Weights of a small image embedding model: arch vit.
Rows from block 3 of a small image embedding model, named by matrix and row number. Rows with one number within an expert belong to one neuron, the router's apart. Each number is 500 + 40 x the weight over its row's rms, rounded and kept within 0 to 999. All counts start at 0. Numbers have three digits each.
Before each expert's rows are labels from the 100 images, of 14976, where the router gives the expert most weight on average: "strongest on" is what is common among them; "colour at peak" is the nearest of a few named colours to the mean colour under the peak. Only what is clearly more common there than usual is listed. The data: scattered letters and digits in many colours.
# router: router (model.blocks.3.mlp.router.weight, 32x128, trained with AdamW), inputs 0-63
# up: expert up (model.blocks.3.mlp.up, 32x128x128), inputs 0-63
# down: expert down (model.blocks.3.mlp.down, 32x128x128, transposed), outputs 0-63

# expert 19
strongest on: the character W; largest: W; the character E
colour at peak: pink
router.19:457544507497548505477499436490538486494555523489505539564427517512467499507559536385487495517473547453508506525557423557519495494553523526556438501546493458471434481517434595492505550490569477
up.11:483469487474447541561481437490532502561475459444509436367545477546506522463518500492564518506525465497550455478495544522486482483539461478540547488485523484555498483470491525510554487598439514
down.11:525477493482485534458552463525553533503486431509486526435526500466440538478521447482509484497484519552479483447508543581486531467495524565493572519478508451577495428527516551505528566531446491
up.12:450473506555475468541546449521484485414523533487473498578557466515478515516516472523579459442577551530487487515590484512474467510538526492533488466539493535478461495482514466496543512616532511
down.12:531507487579490466498451502519419436487541520526513502522455512587514488519512530417523528543423444511529485432540484470465483466522522453490509519460519544381526524543505482472539381533506477
up.13:591480502464539507481474458471569570507528473501447523578506477423499553587540532439436486547489509532593494568492534526505500540508511583533497564487514522439510525492469511510557519459483502
down.13:563436511524563475487522586521521479410455492524493498480491470508520553485446504504558480530495527485507603542463470540485544463464517546521468461442505534448462505412552480501478511488509521
up.14:416505517512465508465454424582545462528511505449443522460520471463511501485506535520436451477509368487510468468512474457552466435522492526517451505495586523494513508527473480459532470486502466
down.14:462493559532479553482416446443507476501519497512487451458519504555453521499477515457526531540534511480482495473485501471565528492518437497485545491487507512505485426487488455536430546524500486
up.15:526499498489533458530460514587425424487490475484441451522506528486496498451525513445518546485509565439533502449531552502509470548522506459479465510549433468575477499453558497482484547520499508
down.15:442467456499452483460465470492479495430526471537505471507500463534514517439476472493505449455466574560481497484496517439514585518578498548459503452531495522477555529531478549462504490585490500
up.16:502443480434553499519524421527449513451505499542486464527489598491558452574506493501460553460513586471501451506514405544483455543495512522520532456540509519511541456485548495473586483543517572
down.16:455486455542451463467499525480456458553512456523499483493443528534531473499562503511486504534513462448477557507516495471484522482481438479459436444446493480430532495598521497548462455456440577
up.17:502495549390499574461472489534523548486512560479571488460415565497514422503478500444460443546561538510483562498543489500566472481543539421488497528527512501505512424499439522497478481501559451
down.17:506478495559476494509574444453509506504477435523552439522467580487527550432502531533588550486492577500486515506532497550575529532585506487463432510479528482484481547509557458503428564485479527
up.18:473540510485552502547410477522537461503488521455449466507579421402469495558512551500549472455497515508511440538487501432531505466448567576430500465525511600470583458471502547476471475489539467
down.18:472529501433506502426512468452517460467538478510503457442492517479457521526474493471473501484501504562447570541523498548518535513488545504465550503474511512518420461545484531509540496499468488

# expert 24
strongest on: the character L; largest: L
colour at peak: brown
router.24:438511482506497507533488470514481531492505501583606471572439527494546530479545528476455527431560548499494479512536539451469460481564486484498498465491550512473485506443533570502567569522521503
up.5:447490530453510525457531520552486472583509484422517502530478488515560524533495567479557485415489481440520466495475436524496481491467486499532455558511454492484444513452480512519453475596442554
down.5:517466531506464609464507488522534500470553560445485543537445445551476489560534496482562452513477485446528526526472477554448500485509558499488403505493504527456551546532538484484551498506430458
up.6:506497535461475519574531412455518467544488454486489547539431521485522576508552531488506471478463478486543533506507475460541477593501461548470479501458513446489527487568511436497523465492551503
down.6:577521434537502523499482460522432478515528474477481490504556453522516520474500512562520577423538486527531441484526468482421499592542420488499456449502486587563541469485497545441480507471481477
up.7:517611448526530507469578495421511474484491523540511509524466528464533500483456507502467515451490511512465520453492491487426440447458475585527532518434467449584532512479444472486547508478481472
down.7:458486477537448540574541531524503550490504528459492532487575504541540487493563458564525494566532482571485501492489522538544568500601531414497521468498511526531479487450453483538455518479440482
up.8:507598469456508560552466531556506487556497447472527461458601467484451530483498491450468435546445493494484497555551393491503484454563564551510570532484451492468517453550493523539497497486533494
down.8:512445540521423489434517461531540513421502586508523453507525520520436543571505582513513491476568499461443513538459551534573492502461413495569439464489504505497552532492577475526483505533519416
up.9:514534422550520508506553440534499555484480512504448538516528419505508502482457521494555504457501541543518444478613534474489523522445486503496485429443475477478544495563527457494517526519546517
down.9:514479576540438492562501471453437505471551469476427557446498448506467498479510501548516478486555433491456492513499584477474468529490526440547457509494464550518463570502531534473591487516547427
up.10:441513463464483460476506543525472518495551496486388486485613500528531588473499544460491512475499550515504493511511591522464461529452446436429475564457467557485448564528533507493498459501497487
down.10:536522562484450537438492466553485484577506462496484504532530522479487510538501476567528478506498491500549479505505521533513460562443539429553556412476489452560473535483478555512544464460534499
up.11:456444546533496485556454478505460403490493435502475519452543483552503514506460477544512537424456535448529502560545554502535547465471425513496448535486470455496460516508477572549477484530495477
down.11:449517446535433488518519455530488530396555414503501559469473531470511477514486547485492478485520462555476429525537539459444477478433472482479534485586496515442500511498514497571530519498461496
up.12:478426490480520486466506486475532588538493521488568443577519503543486484526508517517526505492572461415489496553470451485459548552571444446520465497501524495396461496452518480497562503583463525
down.12:517549511505574474481506495426503504476495478505423399449477495489448527574502481462562510463469535506462503505506507484554470571388526471501428511432512458438525489532455496579547506501524493

# expert 23
strongest on: the character 8; largest: 8; count: one; the character B
colour at peak: white
router.23:575527523468533510605498498488542547496572498472539539518403496464517466524554502478474536585526561461476537523566502568538501524484487528536491516536504479444494478526547561486526598534540461
up.5:516512497598437493499501500486584538546502565486519541437542473533504534517468449466531412537502574557502469467431492519493507472526555499536474476519552498494455494516560531569478574448492478
down.5:493526450502490496464565496487485523547474465528498524472537436483493457589492482527477483409527459544573516431490525510551470510456464539498524503520452487518452491508491492589580444486422505
up.6:490485510556532422484541439512507523562474519467522536423535487541533494467523499467441469464472517455471523471462485428471448551531456475573539618464510463502494455535545447507485523484522450
down.6:517513532451561427490533534508455536511519529534496527527493599513512441564501465548448482467532461478509419540431529455500536529481411422459504461478489493452487477479477496550542463485483514
up.7:459477571546519511429481488513569549518487491477546449546456475508450581426538500515471458537415446500465553523453537507545536579536546457525540413518480473523515454555498523476464504423440522
down.7:522503469493513487508564530479450490495392487467514461456443411445486511524534533504529518475494537474494433463543495521489448484497532449454462482598533528360537485494593488433490487519540402
up.8:499561544502553514547504538473558592462566493507408525477457530512552513540525516464517425445518510505518528546483522536466486475560532531521405438561431528527472561538455548490498490449539455
down.8:469511564460485510521472433526437540544493583473537477528516451504480503480578582500531572541503463530511510451513554471423478521540532507480505526471476478480550531486572510470443499483481477
up.9:503517479608498510456513503534490488492546596488476461534547519500498491447407472465557501510451521534396502513472462476465528537523582522469482509543503486509502509480590550488500455506524544
down.9:464485491569503426467583491492450502514567480441452572468510567481530540468428500519488597508562519472548470496539528622526464505463470519510503527598518506469541528493481453504542496523545478
up.10:506493541497500469536584523525536506524489524531503526504502491441515449420499448532419529556471564562503550501557463460487538517551532471481493550470582486485445441567527601415467537477529459
down.10:464510485531569481480488505438439553509510456546509443553435564535445452496531510523436431495511462554441420639428553532553483519509507509476549514545481496478544515492506520459507423453464465
up.11:552479556512436480489481544478478400530475546478491503419521523583533581519416482507494512531488530518522505463536457517497576468451492512560509465513544493478585394530493574498465412464451558
down.11:473494447535523512489511473514565411461523445487555434558521479559540554473450543537490537389479560490476446499500600565537494508473545509575528489515447472473472455523502549505512457522553527
up.12:459401511488485548502456446497553512576529471488501454544524444475481423527468532485463569528440527461508430516468538494543505563414434539540492506479495475533568437476437481551442500426467483
down.12:529459510491489549507499473564526541516480470485474477520481467520443538488551531590523480432512521489486534473440555523487438397434547487484528439474482509543544514533500530490501501439427444

# expert 8
strongest on: the character M; the character V; largest: V; largest: M
colour at peak: brown; grey
router.8:468513488457451520579544482457536447511564518491526529435496499454519519517523526512497508518541547485448510549607542491479495560491504514569519445573509499439534460457497593479468496556471467
up.0:510529497547550438457577503520481499442441538391453554537479493471510418475536478519562545494467457541518486515528493538519479524487508538513548476483540581510536508472428555538509417442497501
down.0:450488500450477462524523464506515512515566412493570531497544483470573466487450489516530560461429498478406463498449552467579433488556518557414498542577524495502528499486511504548497497521538494
up.1:494445409481598470480543570466557530483547461512534584514544454496532556453490513536436468454561514535533558522498568547553535489471519461533571496498486500525506507459577459457485574525471484
down.1:466578481534461539529500509393499474515565522545496459510432490477570420485498501477508486563476481526544438524497498495433533522415445503509488506549512591471500554481485449517488428484501545
up.2:448459475480453503532512545490476483537524490518430509530468475476501525505454551525533543529461401543479515467534479570534479463495473492490365519527472501522476477513472525559485462541592524
down.2:492503541459425512543567469501473464502514539525563489468437466528530526433459531493513469474467510463528499554444447452444536523481543466526485451501522491489445547510581477440572502484457571
up.3:524563496539501472472390530586545471548504470529474456524493486432417458542502531530547499499455506501563433512475524542523529519475512533501563496578500523529562525526559536499526493480524508
down.3:524454526509548471490505464456520512402512516453585461496452510536463524484454559451454495432528477542456487428562520494566498499477466480443472486540469468499498484550553531476500494428529522
up.4:471411527473463583448401441441479546474555510514447498454492471478444547488434463519500529481505509509544411533500529458533501488507522576534560503581495497516563507494523472470503412426504466
down.4:474502500525576462510523559481482509545500534511505495547486448491497493476544529485443437548542500472484442498537532532493512452458438395498509502528517495449518469507496458476519423473550462
up.5:631570550564472532483481510511489466511528505573537514503499488499472514510447509488553527498475494479490517541461526555582549474435471531554460448451503544500416534560433401577537498504510491
down.5:524516557447544450501486452481526430523530556542477520512507529470474470486444479516517505526522474476514552424433468433552539551449477498463533470525511544532497541565428593522443541449500516
up.6:495452570499553463544459462526446465507515452472472484533499460494480553527502484485516529489535463530506536499457500531535551386458468501471544531505534518494508446533528505478511450556505445
down.6:482562579489466465444537511535547425509518510579499462506548547481488446470547518532420486525488500565472558509483562561514504478553418437476481523481503438522494515522532483517550461474484448
up.7:482502547441454499513509494545497513510410519467434506505463454535438524522470462550584517480484524522489538485518504440513592496539508488476519498512546491455510508484472453572511509511486447
down.7:493478489492487477452495488485481536455517478486511529485527534519481485426506477538531464484421532448507520508477528539495506470449505534593553519546591507504515537419509490504454495474499444

# expert 20
strongest on: the character 5; largest: 5; the character J
colour at peak: grey
router.20:524518564477520524593544502413544563547552500496499522590490499488504468472573470454480541527569546505459531527601524516566479555528528486515474462530510502509512545450522569504561529535508453
up.5:473479495467457515568425468476520548515504489505488505533439561461525555503458566470464566502481556535441539487561462559545467526438539435513521466511535470476492461419531413509541502502541483
down.5:500510560463521507519535517531447574549521477539488470500496552488580532484518530546483433507480474531478510526503531542546464429471427494510477578520537497603509534554454464466452527564463554
up.6:476567523535462389512542462495487479521483556408464442494493440517534462563458544560527517524441548524488484479551538527530521519545468459460508507453477511572510444474522507569489452552541540
down.6:532522558535508520452483504475531539397504530500514526486475455488501480537544532555526565507458538483429573497486520484514538470399512495502476503564443535484521464461518549481517477521450594
up.7:523460490475491509531543448448433440571522509522467457521518474408552500497533427468505504462445534493556461408523439518548478547465468521560519479605526524550522520447512520449483493533498456
down.7:535525527530438467482488459477552504566461451535491485517464454457477523530472479496487496515471456495562542499394462470459458458509476542486513455452588485441491463462563459523474552482526469
up.8:496518512470541472535496468492518476433437496474490495458467523484444428439418526518464516456488445549510527490433522527512503509487466558491522487454435541494526562485594526558498465486457601
down.8:510481520557505519466534509490456517487538541524443481491550475538507473476567451515564463465565449451414408495504522551524476472507469523380522551554549496452487509518461514527520421446502462
up.9:523541486574576597468471524549485485512494457477504491523532522532496507473435504559506484544573460483448477503513522503534514509488514431410470503537470466474507553498433537513483475548462536
down.9:413518441473447527583417531523450547533482513478513480480496520460519505487454531557457534493523489500513516477418495525550534437526540456532450517545519473528488517544454509493562542456537600
up.10:483497486535409575541495455437482504438497484557553460452518453461562490461483524506491524562473439413541443494527555509474529558448472505486528451501518564516424513514540396505517511520426487
down.10:553467444457541527473466497523480473490518500505503464501445504539450523501474503477515602493458471532533441523416450439491546480497508558512503576473474483529485476483434445458503525426520523
up.11:444514510414431511515571504460498502522495507542479469488497481488539512462491563560523466500502583450516504536467518547492468505457428503416508500478470497506509451511410427535524520464512525
down.11:511437466517532521482529533505461527511555464529541424495458508437471508475496475463405584484555502477437450549475470460510538489465530508481467440484550499541486515500489568445517453538472484
up.12:538517380545502531435565489511535484485398542484465505471478405538506478529416565462498543515458486483501526495488478529541454553508483529471464452508492510476460499514484449486455505441508517
down.12:552438510532584524499500464507495528545495543486462540543537419490456524469502445552432509510500542549507572448504484536540528446532527536468430484565516556481472525397492435512543526483430496